From a checkpoint of a small autoregressive pixel model.
Model: width 256, layers 8, norm layernorm.
Training: muon at rate 0.021, 11400 steps.
Data: trained on flat shapes of many kinds, plain or patterned, on busy backdrops, 48750 training examples.
Rows from block 2 of a small autoregressive pixel model, named by matrix and row number. Rows with one number belong to one neuron. Each number is 500 + 25 x the weight over its row's rms, rounded and kept within 0 to 999. All counts start at 0. Numbers have three digits each. After the name is the row's rms in percent of the matrix's.
After each neuron's rows are labels from the 100 images, of 14976, where the neuron reaches its largest size: "top examples" is what is common among them. Only what is clearly more common there than usual is listed. The data: flat shapes of many kinds, plain or patterned, on busy backdrops.
# gate: MLP gate (model.blocks.2.mlp.gate.weight, 672x256), inputs 0-127
# fc1: MLP up (model.blocks.2.mlp.fc1.weight, 672x256), inputs 0-127
# fc2: MLP down (model.blocks.2.mlp.fc2.weight, 256x672, transposed), outputs 0-127

gate.206 101:527493505494512534485542518463467499500534502507486533459503542496526505486522485486475464526532541526529541471513474498531434516543488498526472498537487473515562471533499512532501467477486510525488481520503479503531484450473444485473543481482509523448527492551521543498451463519533468508475510489484493540525490494486541512509533458489515499488477529512484495468510516504524509472497
fc1.206 101:524486530492511491490494481569532432505549486507525469529467456486473434482457504504485523505472502438546509537494497513517504459482508466464538505499515528518461516493534529480496485475544498477471518511501542496502518518501498486523484498477492479510473526455537487511527522490491532505517550508535539474480500463488488502559489532492518552500488498488504510505479500525522506455459
fc2.206 102:531509511484538511466473505454499523493465492495486463497474482563499512517540532471499491507511447533478479505520510493527517514493494495540412493464504526523476516522500501508526511509457490513501527489444497538490519487483520501476519502530480505507469440523483465485516494478481516506467463517495494521495525493532529479499488519499476506493502518514496531461530502527471498508472
top examples: purple shape

gate.563 098:541455507498518490539490514431457515501490482476510478447476509541523519497519502511493549524523465451487507527506488459467508531481530493542474492504514512508497497447498487529496465501464506513504484453524421545552526525503487495520508477511523521502521511473470472494543506465553478501485540479475510510470508478486495493484530502528526498513522482479506501491462512486484489482536
fc1.563 113:493511488494495471503517499504541529544483471479516504501486480515555503522526481535518505545509498574444504495502483460469547469509487532491499521528472523476492502446521486496516505474489507505487517502508497494483513495503538522502509540478530522445498490510504463490481481494400486493518486507458522504496505443528491495550524475489545479511482507497532507500499500492492508509506
fc2.563 102:472485475492468551489472518448483465533496500502545485494464514491467505521511553486452507466460489485521454507585504523493481467493516491457474513525503513496484512537549498528492492507489489507489495524503516506547480484517507501531556484536439494494544500528495494469535492494514507492520475521477520527475482490503530501501501507519528531468491484503469515480517553491503510516484
top examples: ring

gate.69 107:540511593507503550480492470509521513466513504502522516484494496484457470517464542507509519532487507508520486504483479510505491497469468530504500493457517478522488484513537509480468473537498508517481528544458439539539489487517473475493508468493531499477447516533498483544508546488533562480474480474495448473538488512509497510477492530505477508474505460477453508545521476464490516545545
fc1.69 104:515490493508473516528507517499492525468556518482522519513495472495514480464483519428503491509498476515512477518493506467470491483543492504482477511433501521484479493508530511480536499493503476503521556499491479496475531455478524530458508495515532520467451481540465514507519541489566515491499543521490551501535497510502513500554508515513464537480512502503484523517528495526499475501494
fc2.69 104:525508432506512492441533521463491488472503530483547512512514514539483518516487458515481484487528523495548520478532485499484537475470485457549535525512519484522529491482484511496485486476469514502527468529529511498506521542538506516538500523471495510516519505445495504500499466485466499477474472475531502494461532515535514509507520495534509492472539451508542488486487510505500524460497
top examples: grey shape; its colour: grey

gate.419 103:493485476515487506491482502466523532556479507489504492515520493465499501482496485519521468520478493508530506471540505538492474511459471532447493468509500533483478582473495470537497511449519485538508498433520513530497516487516522498479475474470563513497555501512467471494481520453535480510525515491507497488522484528497489554521503464463443535481499505460503547472505533493524467496516
fc1.419 099:515533505520469458523461500472465516504516481508488508508511491517496511518493483541489516555491466486490474464491500517470481463482492482462476454514535515480467537468489555511494522457494503546506539502508514511504518528516519447499482477507492545528493525474518549498536498517493445472454530502504504512504509493463490519510499500484491494501497478513550506489520463522482489541444
fc2.419 105:527519485525503470514507548500522515513493479507529466443540474479517495492476506518502450530472479451507470486472504465492530507475489548484524483498433505508540492522489461534495513479481482487508502489474516467509510495493503469480483481520501510490501470468498473486466518480499518514505489515487484472515485503524501549480534457478476498473505478469512507498502578516531491532514
top examples: black shape; its colour: black

gate.509 097:486476499469488566474549516483510509549470515504514452486456503515497524487473523498520496472541510484486535482476473534491497465502473493542507465501491471477492524525477481508468494498519512470483482456518471486488554489516459484484492464505484566506496512498508537489544491519444510504495496509462505443504499483517546499507479527511500470474507535513480509454497525537511527534481
fc1.509 101:530523494503469525493487442443471494483546510478499512499560528523542483527480456531494463507474491492459502467483470501483474480446545509531511521514500507502503505487503523477466510498514523484522495516467538502527501540456461510484495541501489550520507471494523479479464527542487478446509506525510510492496484554471457557522472484506505506511485549492528531473462514515535514496536
fc2.509 098:511472514509448499493473509498541529494485507504531479507474453467501541446507537507511545465544537514515527469544514504525468470480497420483503526537508538510508517510508506469505491456482497494531531530516507542499461496477500468510503527539474501502518513520482511514534509474463467468467512406530479494513482478530542467530546510519464489466495490535528501510517518513519456507509
top examples: pink shape; its colour: pink

gate.331 092:492504513466523483474446522513505501488519440518499492538483489497497508527510506461472516472518531448489510495505455507487507477542471506495492460490509546504506496519494470512490491466495486511457467478498518485489488458500490493554482548514504507494501534484517546532484495466474511479506501498491493474452511478438472484494491487512557481420546503527520484480501540536460500499520
fc1.331 102:550470485485513507496533465495456470438493496471535544474505527547481473527484469484516476465495529511529526460525470514486509503480495498498494472504519507495507516482505488499428458518502535506505500495510506501517534506534491542471502490489531526464484509486500481492519510502493479514476498488463524515467535522514492509449510486512504480461494543532481495494494488527513452498483
fc2.331 102:468529506489511536552459520502526523550478511510442476521520478503508511520496493542477522492513521523489541532518482520498481491511459479497502508469484494524478484494505521467517522490521504499473469512475519493545459483530544479528500484479527486540518485510505508483490507513487512508525538475507483484472480478467494496537497528501522459528506522496518526492500522477498534495550
top examples: ring

gate.85 103:484453515485529486496515532490487538503470532512471495507487499529520512481496509516527501515516496535515494493482491517505501489473539474497503503493535513501478487490508508518507504506498504528486494476497506506545510512544509501501487487448501502497495448463524546509492454513532504516450483493485500475545528482493535489472547505465505492491506526529525429472494516513478502523488
fc1.85 095:516497484486493491511524528499512492462440486487470499519493504484544495488455515508510464454439513521511496541485500485477500475487491515491452473475497467526565499514470500547507495505478465520555495517485476491487537496460496515535523495525488470459500468497525495521535480470503499437429499525566497520475507509468498435557528498483505536504533502461555532461493503539517527527516
fc2.85 105:481550496489477483518482489486500488507476453527508502473488540496538495467482499512498513480507530512522512498482501491506487527520472481473500529492490515515517532491471480508470480495525516452541429562453526499501478469494513494484508489499526489474526526468502480554522503493551456518496496518520486506503501536483493504504470482480531528519483519488478519503522502487485491488512
top examples: pink shape; its colour: pink

gate.123 099:522441487500496444515499515471501464486529446505475529507489487499511508476500492551462458559502498488522513491539510532511522503465554497485466496500503512471503501425511502505503523507511476536496498498554495521514519489506488537493465465489521479511491476452511477491499517510546480528462535523512505476488554487508523526475483508513467484494486497519476530524433480534465480457518
fc1.123 103:525514518487527482530546468516517507450498471493519527473510521462516521490497543497489529517476495492464453503479481501501485566498476479495477494502508526491488513515528474458519487478512530497493485442492541546514483557490547534477493500502486461440480463499488473514463535522530497512485494483501504483506457439485480468460475514497500484501487531488507561504497530506495525486498
fc2.123 098:500514502530521486482478464513495489453495511510505500499503524475447456489541498517478442550479503479510523518470505488471486485486499489507523537508485489484538520516517503484484483497523492533510483509545456497488525491495455476488458465492488531552544547463498534502507539514517488457516498542509528540500504499547496526519487496508478532560462490501541476524529505508526480488452
top examples: its colour: grey

gate.599 102:443525501539501531498511533455521514484524506506491499535487508485499538519471484533532491495507525513511500489516456524519464492521506494505506508551473498494503432517521478485494460518491520500527495500443506465503530536485497455499487527529508515495523486533525519497565471487475447463481483486480480504490490506527518461490512481464489525459537489511489507530455504466525520486463
fc1.599 099:476496497503490519527510518463496509505466500532504548475533502466567470495493526482481499479486487477510502481465497511504512429531476485499506524497518531515509532457528521531544508510472519486482493529479495466512454481483500489524550482473564507474496487524527542494469473474499555491560499465490515526521536528506466510504493479524521549501539510463485502479501499525472520523532
fc2.599 103:511542460485511494529475506522477476457530527508449487481521477495444488470529498487463503478522475509476505508462468513477459507487512514489525523483538482463520497527470463525458512504499477404514440527480518470499524497504519543472521516515507483506519504496535478497501488510533542556518507499467521485502494524461516502481482510459446487488532521501518477495461523508486492494531
top examples: purple shape; its colour: purple

gate.124 101:464525477502497514492495538471502510510493503513502516517497476562515482488525474479529507534517464483544496490537469481495449485529521483522525500486515478474445499501518492461480528513494503516543495489519553493513495471465509513449497489465498542534517472518490506500492485475529498501507510510520528572512532529509465520524531521470535487529443519465476509513496453496479516504500
fc1.124 103:503460472507504522459484520516473560530527445525486479499526479464528478543490487520492446528483550515532542505480481521467519472468479490484491505532463580524470516467493499508509504492491489526482506524494512532520500507546500515495497511493513485531535531478498500510491483554487460504471519521515485505482468463490516527518499491489507505505511533500493516483507556496514482517528
fc2.124 099:475505507483489543530488511506482504496436480500473480500508552510480515470471482517534506519548466497476514516495460508513529536474526534469521470552515467506503482542551506491518475508480537501479489478500481492521519511498519478577518477501473512489543450441498516429533425531536535483488484493511505495521471490512519506522470514513480500485486512457487478539494482497541528501472
top examples: black shape

gate.313 101:484499515460473485488484493516520492500521493518523471563518484478496515524523514539511479478540496503515493484533520517482505493493571501515517465498486508483511531509522541531481490488483525505512453504500477498492480470472511492507512494503530518487551493444464532481478483508467484468488506494529472505483497469516510484482411500447527496468541475528488481493501474515500516531504
fc1.313 110:514463491482497497476491515483466488466505484481500497473558500463482514473514458487477487520505510537542519502485552459495550497490519466511510524479491525489504502528495487456461460508531496560521496488483480474538476503473519494511498518487427552482546458517505503484548497486491519502481487514513494473470483513458466509507518489487497507517467478497468495473506512488534513512486
fc2.313 102:538554506506523526524516529547512488516508512510488488455493557514503480441501516525460514480484520448481492473531465526510531475463487512508493472489526510506525529503483533520474497463478494469502495456521538541480445512524479563500496492485488471491469518515480453528509532496528498454505489486476514471504514502501506552511463473479503492484466526443511481525476503476497463509538
top examples: pink shape

gate.416 103:510502519484549528443502567478493526519499510519539509501495539514477473532453487522508510551519475471477479549484478492511494477467469518513510482530520541530482533506514517493502487464524483516543485521509521513520499491493526511506478488443459523475530488482483509462483549488494484493515502481548458498517484442486497482491512472516490500455491508499478517489524519484487486473527
fc1.416 098:509475484478559472557479474544504552508502506493505535475451529520491480523489506507552479473474452516495510463536504500473500506533465535496525490456543517507510532515527440521538480519522507515510505474511454497514516518489524488494503485480524466487481565457521494478494488473473488502487556518532522498509522478469462475500514486492491492470488487502511500503529483476520538526535
fc2.416 096:588509466540550513487527481464541464494454464477477488455497481506509502488548486489497501502472544528513538525528489486503510468520523451499446514513493503483502500529478530487507488494458468508487499510491483502493470447508546517480529522501487475531553484513511463504509499500459509487508504482484517502490450500560497488508520525484482507509518496524484521509498444506492487471499
top examples: purple shape; its colour: purple

gate.223 105:487477460503476517517519482477525494593499490558490502488483529504496493500522477481486483441505496530492456475501498519530489525473508528503524475540500476535509481493474508533455482485498459555546492510481532509513470503536511492484490475511533511546484487515449501490445538478484524500502478457517513479473511512447500469482480469505476493527473453496448521523500479493514505504500
fc1.223 113:524533479518482468492474550479477523472480459499515487488485471493486461490500523540511525502501498494509481470480515537489507498473504443508539573500481474542510484514562499490494515477518512470476505506455474451503507498503526492488462490496529542463484472554495491504502513485484529473470521457486473492520521503498511484530489503498503540497507512510504530547527497485516457477508
fc2.223 111:522474467508492537502509506498501506479479540504468506468534454519499499481471473455506472474490564530484500483473509552523485510511561489478530511484494503440449526522501475510518519463504469524509471529537523461511515518498504467467459496521477506506468530499521499470535503524451481489478469512513495515486554514522527498507546470481512462501460488549457541485491502467498474454456
top examples: white shape; pink shape; its colour: pink; its colour: white

gate.366 104:490496544502506514501540493515489485537494477500483467519484489524512490480518524543516534504444523462515480502504492503489461465498479540492495495449521492484503488518449505493537492475468549464517499458543454489461459481536510543462502518516497484505454496482534444499499509496487468534528474522537519505482479464534486509480494520446500522540540490478513495477514550483518504480518
fc1.366 101:489494506528538486472443452535505545468505526480484494432502490523492502492508517502502473482540479506493528510472506437478472533473514495534475498536513472525464484499485494486523530516463558488507475509522475526497518542524457519494494465450506531509554511500539506536539493495519535466514517492474487486503501475474477502491460503563512511462527477483534495484507498493534493505484
fc2.366 104:482491491507500496515493496536479494511524544481523480532509449545490475500489513535497505540516566480509500490488452524491504473518477492491482524513503491502517502551483527490471496438485460500511495534512534521471496472483464514528558521537488527464485470494471496527487536471521511467512517496482511483473487535488506523482528533483493478526493494504488457512489445514457515521510
top examples: ring; largest shape: ring

gate.651 101:456501472470490512476507498493515512507496497474506462507527484500477514452484549479524504464505489494518498481458470488473488490493517452509482483476541494483469482492531523489489496472507506506515494509491546481492494493509522478495521509500489501513503485477497468488506491472550537543480518468502484511504555515480454474565462516445550517542514454469480500530485484517481489467543
fc1.651 105:505518509488507499490499477479480507470529483569510491492479454476492545552554483530501488542473457516503531499476525468477521540520503483486491498499514488498488512486535512515477499491508444483513522508486527463513496527490528501515480471487504496543538529480510495544495444507497509465475548501486522516534533500496463512465529484498472518537526530495494517467507529510531556459507
fc2.651 108:502529457504479506495502514493511442495455547456506454494491517524456480521482518494472496486483498557475498452544511485474447461508520516505506479488520456484505508524517477449518491527530507513520491483494458452485483507436511497501473514503477517517517507525518503511495493543487534479482541541508509490513550516532463481491486539477531479511518443509492488495496471538524510539531
top examples: white shape

gate.439 106:504522429496500511486474474500505510533496472544512460492557500494490544485524496517504459547521523537544512503481508524487448499437529505501494487490507467476514548526514523471536492510506510474490556513509554500471493518529539489528518489526450506486467517516451511522526501500527506506521431463536550547445486493525492511542496474521534508537520491511492479522468483502484480510494
fc1.439 108:506499544508505542470473472527470490495460497534506516498478494478501496495512517538513480492478499490538484409545565505466518498508497531447480494452504475498487534502528510477507489494533522535529522469485506440491474486519508512499466518539481492510450488558496472495476513462515545504491482482519521471489518508486534526497526488490501508504553472468500496480522476506524518525482
fc2.439 103:499545507498460531495511496505514516524531481511499445451507463528475516473498516510513530542514519473492519508493541465492476490500529481470530467468510487540533545542482497514458493481481502491482498466467482528477513483459526517511488497514477477474485534483481487523493465466495544448493520513486508517462512495496485500485495508481560541517518491519487520515479519498487484490488
top examples: pink shape; its colour: pink

gate.556 095:487463506521512465489507514465488496503499521530489530484478463483480560470493521468511474502481547518472483553479522477439522535529512493490465498495514491473487532480512525463498514534469497490557474492501495522493448463488492520560516509510491491543522492504475532495497497503494508466543498446500538499439496509458487482521511500500488483468475539443478508503492507522506492508521
fc1.556 099:512487499475494489510514500500521517488458493508527463486522569530483544483511523515499502531511503522526482498477465524499479499473545472515481508503486459479501521505427505471512542487511506503506514494464492512450469505501512519508471481520487493549518541509545497511468534544530505477537495501479544521467493519489507509485494479496466473505539471497491476462479473529525463524499
fc2.556 101:536530507493520517464479473548495448525523473484469503473475526509526521537497464502498472535528489473523529502511498481484477516489482473436534472539449541488540502517498501510439516520519482496542467472510495502508518491509469465512528515495519489496544532511495469484492504518474525507497560462507534524508514493507520450473496490494538501535490561509472510512475484532516469483524
top examples: orange shape; its colour: orange

gate.280 104:487512521522484528511529527496458496479514495456475527496544449513540546499505499533451496510475498493506463472461478519497476558511477485509521505491478528471451489531488518478524484535498497492475462530484490484512472473511540458477497506504515480472528502503514487483518550533489501498514480488501491505493511457508518535533499491500513482471580519524493509464498524511527537481511
fc1.280 106:479541528557457534505546481466503485497510537476524547455503476548463476508482506529532486514447491453494509505476523499489509471488479501523507462482520503505465542425478577503454443521505491493497481502459525478499524465531473533474525512523479475524532527521518501490497521502495474518521467486512498498472496518499542495486515505478507464482516478536471503523513535488500508476480
fc2.280 105:531463452471514479512501527496493506489519554530502474491497513502498481487493497465491477523545487489513519476502479480513469550496493495537521520532501481494514513468472478479520525451482507506513476523489527504490501470533520539469511545440507444531481514506489479494483535535500548471470539486531487515496510503544498503526477512487510530471482469472525485543518519490497530548535
top examples: white shape

gate.354 105:533485466489502526525457474479485498527489506526483522475498501447562494495490500509528508525505475513514455514516462453500540454515512473491523458525487486499545456477490503520413463538477514500521502513486522500502482435508507520494555506468516535468503508502499468493547536470506467492482513519544518504483531529490495469530497524483493515505495500517478511533502503476521449470554
fc1.354 105:493505530520506514456471553534535559509522487531520558512479487503466490554497500496511502503458454527497496509491471521477504537526515481421493480501480500494496509515559519475521505503499553505484473492523482498479476471504539479524525499502523506511490525499502522525504495498499456512485508508526571480469513516557492523479493468511508462472486554545498481494534541499510471517455
fc2.354 103:482525492461508500526538456495511533488511511504453502483520497499518517471532557509503537481514523499499484495498512498506508508498495468519575529518486493491504520480557509495457511506473483539483521481517462497491472558530515489504533481487491490481515542489471456528482494477424524465528490503494483520555534464454491514506527514471511478514485482493528470538505502501507520493533
top examples: grey shape; its colour: grey

gate.465 101:482526490499458473520454491494496504468504520494486518466512496480519510482491483487490500482525561510503485526510496525465484545442501503545467485489502517539508488514505483554464462518516492544485524469527438508480512503500518471548514521515486465546494482518505530488462467489503533512481535518533491519495493492452517441515523486483513483508483464472463516475480502510483472477481
fc1.465 099:523529451496479474483499496518493499500478475516476501512527532529519502492486548479484501495501514524500507554478523512554519534481471516517516452529495511455516495494536497460491480526530545502508531470527532501486468502519487499539492507510475497465480474524507491475496537451485502504459518504491454463487509510512434513487525488519515473514532507479486525530475466510489502494498
fc2.465 098:545495492505528532500501533487524477556506483463473501474509474495535513479488492487478516533496426499484485489489512523497460497547522501466505563505492456499510511530496506502518507505470500458503531501479510531478490500458516514499480516518517483489530496477490485528544439501522501531522567523519482532512499502518486527485434509487452489493509470523518504518506529475488455486530
top examples: yellow shape; ring; frame

gate.153 100:484492477489507482486489510525481494530478511501497487479485490530484497499509530492497468500524465505521479494509477483512513501490540483505452473508476501544521498460509500490448476455460556528507467479522486502496505480445526527477496502519490514515487510503499514448499482472519536490487484522549508513505484478488513523472564558533443532519471483502498490524488496496504528480470
fc1.153 094:473467465488492451483520565512523519474479476491524537516488482508481457492519464481530509537512438485481547541497474513505539450541522531500460486511521496506524478508496498538524494481493503496494483486509526466486459487473490499512481496535466531521573508511512498520471535525523503492490490449504462515490475457549487450532473509496501464523496451504536477484516489472506524497481
fc2.153 101:528500485509454489485522531502516487503532491542501484516531502507513460517564515506496523518512484504519496504507469529526499560484470521511495470531504507552465488472503506513471489459500525453486518503516467529505496503503482497489507476525495491559454504500546497490510463497510505499474507505529469466452472527472516488479508480500504498465499479477516497457512441501482537484530
top examples: teal shape; blue shape

gate.622 096:526509454482484540516491499454511507521530477479518478507460496518501457503500529560453490513510501502497467532488533468479486530479528468520490508508451498525490504491502440495490506510491550475519500493467515495484500460478489505504522494460495499502493496523495509471539497496483484521542468514519480471484468523527542516509482496530487538462512474524469416474478462503515453517497
fc1.622 103:489522504502507509512511511482488500502509473489526514481527506487523503492527513510525481482549462499575511468480463470474527473495504498515531472477498506500479502470456511496479503496527456485536443456480510511506484483537511503499485517482498498485520495541537432527512487507509536501550485482529491539482477505443501516514473483533488458518533486475481549537488510476468493491509
fc2.622 104:533526513528511504479502515510514528525484477506497500478488536519493504462538503469496544509519475464522529481517550537504473505480469464491460495446539461512488470510500533505497522500495558524513517502544471507496476492499459475474508489489453510527511516497490542477478500468503491488481506508496516522449492458520500513497457473475487505543517506521509540474547496507486491500498
top examples: yellow shape

gate.522 097:493480466530506528501466499494497518475494484507526489513505525493500521502549488503484500526522535499500462516492505495457475485529451553472487451482547499484468467482529488530480480494505494524510535538487472515512486459519527454521442498496520511503498458490501531537494474456503499470481485515496495487472436485568526498486534487487517501471532502517481517490473454559472558502485
fc1.522 102:490506495474536487484446494469507493498461486491518558463481508489508499507479484508478507514465496518500522530518500494487519485485522501497526491529467529471523517511512471529488465481533499466512490482516485484500589490479503506516497529508485482516506527499494472461470529480475542514472452495510499451510522501516496504479538518514518482461457483502487535503475514467496532482465
fc2.522 104:483474530534483499512479528504504456551532495465548488520517540479493508473488529507466480479516517480495515466519506489519511452490504487500447476506535516510492460445531543484506481470510529505438504487511480490478531474468502484505478483478462548455523469501486564476529545466504461505510503535498502512492496525537499473496472483510494521495512505476513512514498528530479467512471
top examples: white shape

gate.24 097:486483459491495560514470520498519438486496468509480511536510509447513477511501509550493511508480470515500500482494478518529514475498450506488485518544443490527510485482524490496501502504519501489506508502519504482499471470456518515480531511492525500462489477493482509522445519476486510555538468477478500541489544492524537482464500523513504505529534499531510437529522468523516499494460
fc1.24 094:539507519511483527467508518558488473485513494477486477501482521469506448527521500548484545502503552513480555510499518534484490451466512504550513518471533517503485496479505512526566512461492460501547493504484483485499504480489483500512531468489485538501484489515473461509488515505502506515491511499506483519503512505498490437476531491473535499556517488500511483487494468490440526499498
fc2.24 095:522522464510509493507514492510486541486496506528550500500510500465533530506469573557515470537500507514530518486487509497504500506510504520501541517520495502487481497492474530470539541499494537462517500521520455484495534453510478488495527517524534505540512468516488458557491478474463504516535484494539518489495464504506533490518570552505511511500484493514517499515462488501525489506478
top examples: yellow shape; its colour: yellow

gate.467 096:504515513461552459479500498511502525488546503504497476533501443516498495519524469463502496475537505522500508523519480506494489480499511544485507488459486526474510473430486467502449451515515527556500501505527489554523506511478491525516496502478515457508520520465505523520504468492556501521493483478494475515490514506517509494486521545483502489509490505502455531476510529509491517489521
fc1.467 100:491485490492500521514522450481490545516468551508501490445447487520497489479493508493495492513514450473507515448481493484482484440515485522507538486473533524528487486501503504506488497464498510538507541476506467453524545490522526483537498520492432468531502501469490520496492534464512473526500477503468530482541501490500529513477523506481478439479454574487516481496479451495462538497465
fc2.467 103:480482585556490500528487449552523492560502460509525528514533509462506477502456485513498522472486535528525518509546523520494536492503527510546480473520484520487478469503485491536531514513531475462452495508491506520481470479514508498470486455544545515497474505462471497500508544471562511506505489532488475537551484505503471484524470523496447511534523484521503503459550494489459463490476
top examples: white shape; its colour: white

gate.72 095:475483482510511491522532528509517500521495514471472503521511503503513500516544464505510498520497481524448493530489476495465505515542512508520487492459524489515486438520497525464524512497489541510522463505470452496514462491511472509473511568497539483521457499488522506479502438489526503537537499505490518498492489529496496506513497478486508472516502505493505533541552521479476489463541
fc1.72 099:479513548506503525492520485498523516548461543520507543505491525516511490491454496496491554506447478458515483551570534491453511524512520506515524524481477514538522472490480512515486492512482475499497504514486495503537494461522462477474510498527481473533497515535505493546480498462497463480500480488496506483488501487547543496461474511497526487487514498514500516518513467464477533464539
fc2.72 097:555530502502499492488458493493501540500488495519480516451515490486503483531505534465525517511512513507451519474495514453507535523481492487493509492509498522474466470466483476532502504510501552507503499527518484483479535498504489511537521495495511508523462504504502483500511518490517479470487491482477496455519527507525525469515503507507541521512457518492500512478560528547522520480497
top examples: ring

gate.551 102:484538548500501530502491531481547523548502487468475524513467483495495480514512460489492533495525526503462502519478510468488532475478531523510521486520457541536530521457456514518496481510446501491457507463508467508530495483457503563486508497484490514494471479503530490439468513492487498482531509501506473518516502521538498481490501508510527506529510522491456522468562487519544511532469
fc1.551 103:498535467550497524476527497495481508486534461474491510524506489486450497498490503470494468457522504503532478509556509526516493525486463510511472533497485506466479531492459460524499496522448509546491527450472518531477522502505518518506522486512495517458502489491510510460457513489522528448503490520507555471512490496469496523496527449504510484494496492467498495502511488539489514512527
fc2.551 102:511494510488468435552463455527494527539523529515498508513480534516487545500491472550515525531496489486496462476481490491491476498480505500507561492493526503508523537513525503502466502495507482495507476496503543530465518498500480525487478479468469472531495531566524491521526498495456499499510474517490513471478512484524508531534466486525517494507552541510486480522516503491526458460510
top examples: orange shape; its colour: orange

gate.424 100:493514511508499521499530501505466454523495495486493506509530497491523457531511521519512453502517483548548499530496459515521451514553485472485501512492492463539497503513506464493508494518518459550479467516494518525517500483572476499521499499492525455566488464469494503487488513483475526509519508526510518510476524481526506435509483450470498448496520500501515441532544515526525519545484
fc1.424 097:491539477484501485474532471488493550479501507494505519514494478534488504506495464493518468541501486493489481544494519480502500517516570486503551472538527526498519502549509490519517494505479572480505524480478478453486463469488521469522521518513508510437495528496453540503443475479506500458522512501505506501533510534490488512509507507526474542503427443471507532519475502489504497456508
fc2.424 103:465487470537521509473515489512524511514532499488534504490450518539533526488476457482493497505464530491484531523541497557542498489485509497558516509516554548507493497485464489539468509490487510511485530522478520494516504515499528502494467470577505480503500477515514529515463539499530489510502475464497503487480511479467550549469517521521483490518467476490511497494485521521473473483506
top examples: teal shape; its colour: teal

gate.450 107:465493485492511503514468483492445520512487502569539445466564475505521461489496523469489510522522513459440546465485522486478537558510528492500528530494475485499503512503517501475514508525503528522516481483542538505535464514550520464529558498497486481485461510489512517530494475495479481455491482510483495475512496504468557486477521508508492541476482513461479558453522491468487530495508
fc1.450 103:525538521480456506517504489527503479482439493489483518556487545552483491484467540509517526476514480517513486499491492472517506476532508450488513530513497503493481500464505508501502527509493466489495512552487500490513524515462496498465494470479509530486518504543520485507473497506536517498517493496481496443568538504533534470524513502516476536503523536463480508507528483500493490499497
fc2.450 107:497498480505520511505524530472525506523534483498516572452508464471533465506463528470461516508483490552506504494477457492518517461478505532521542444480425492513492502490468484513525474512474506519496501505493497536489495473519475488533534517529489552487492533490481481481496495485452499475508490490522534512500476510496473499504469488521500521505470488491477522530504531469465514475520
top examples: yellow shape

gate.116 101:507520511540494508521513507491448542477511512535460501511462508537484514515528492511518477494477502524535505512509558473511549514521491508459455476504500476441525464534483488548469513531469543472500446516525506499505464530440517480480508494532521496515501487501516519518485508499485450518483534529461497462520523513516489552492515538457487533531527516513497500494540518493498470509491
fc1.116 101:493484482518493464455508532535538461549503473505498481508491564499526525482482514474489486466477535528516482490512458493509449506505521460473488513518502488490517470516488497495539497486526492475506522507501473495535484543481533534523488546504496482492504498517506517507472523453514500476457494437491462501459500553495488526498469469519517497496509457504476504534459483508498508459539
fc2.116 099:471519519472488519543534485551508531509495522577550457534510495517488455500503463546489554565505502505505503498508526521493513462471471501501505468503500506531504513506517505505482504465443482524515476485480498499536489468487464472453492473523518499488469499491519465485472559500509477558510447534508538512460481504508478504507445492505499478505558564507493466530486539498481556503483
top examples: red shape

gate.547 103:491467506485458493507494486525518542475514473462503480527495477525493511466524519501490497509515506496543502511547476488525528514474464483476471494504491502510524470434483479519487486500519541488512493456495524495524492514522490489513473487530515478529493505508507479493473539531492511500547477561493444512484518505506518529490527533458530464504516477506541492542474462528500503500514
fc1.547 098:518527507484533509531519493465489494505503491502549473553484542514509479489477480491535496481458482488472457533499492504502489492493532534494520520506501497490520494545471480484491509478510473513522478507495468511480521502468535463517530555469477493454516512452501483510486455489491471470470561468489519465553508500475448478492537504519506529573472515477482479464514513472492485497452
fc2.547 107:500539530509539497514490470495478517501511501499482508502517477531506463515531496454502529485487501514480477448527528474465533499480483493505478470481525475494481492489460497481487511500444510543531487534479469510476533470550486492485496525483492528489504483498460484484512517495485496544490502466519499509527482512500522493472510531525490518503516473512477496421462564487529487550510
top examples: its colour: grey

gate.86 098:519481549480499506509536531507503527507495526487547537506489525577495502515524500471535466523482530487470514474519504533487469468519530474440505465483493490522477498501494510505476493482469473484490500510499550510507526458468544482502486502526513543484487456495490480558489472527466449535492515507502530447479489485496524518498508505506488494473505484499479486533475507469506476522468
fc1.86 101:515473497496477450488505496500478472524478478492516564513483478513474483496504482519490498507478505501571451468502530494501458462493518530500523529485476469488489498499485512498526457500459513446515516510515493472453495480469530512499453494508496493524491467539465506508547471542467517506525508503498528468551484497519525474465505484514513469444501464497507505501510516443479498488516
fc2.86 100:498503495515493494497510500504494489480432519470513514511522528467493498527522453530520532536498432497501506538487519521481481544520523498505476511505540480499485502467490530482473543535454522505545472483498481543508518536526505551554519513544502520467479464479497471462472522512458477474470472515461496481505508516500505508496505497492476536508508503507509501473518536517528508503493
top examples: red shape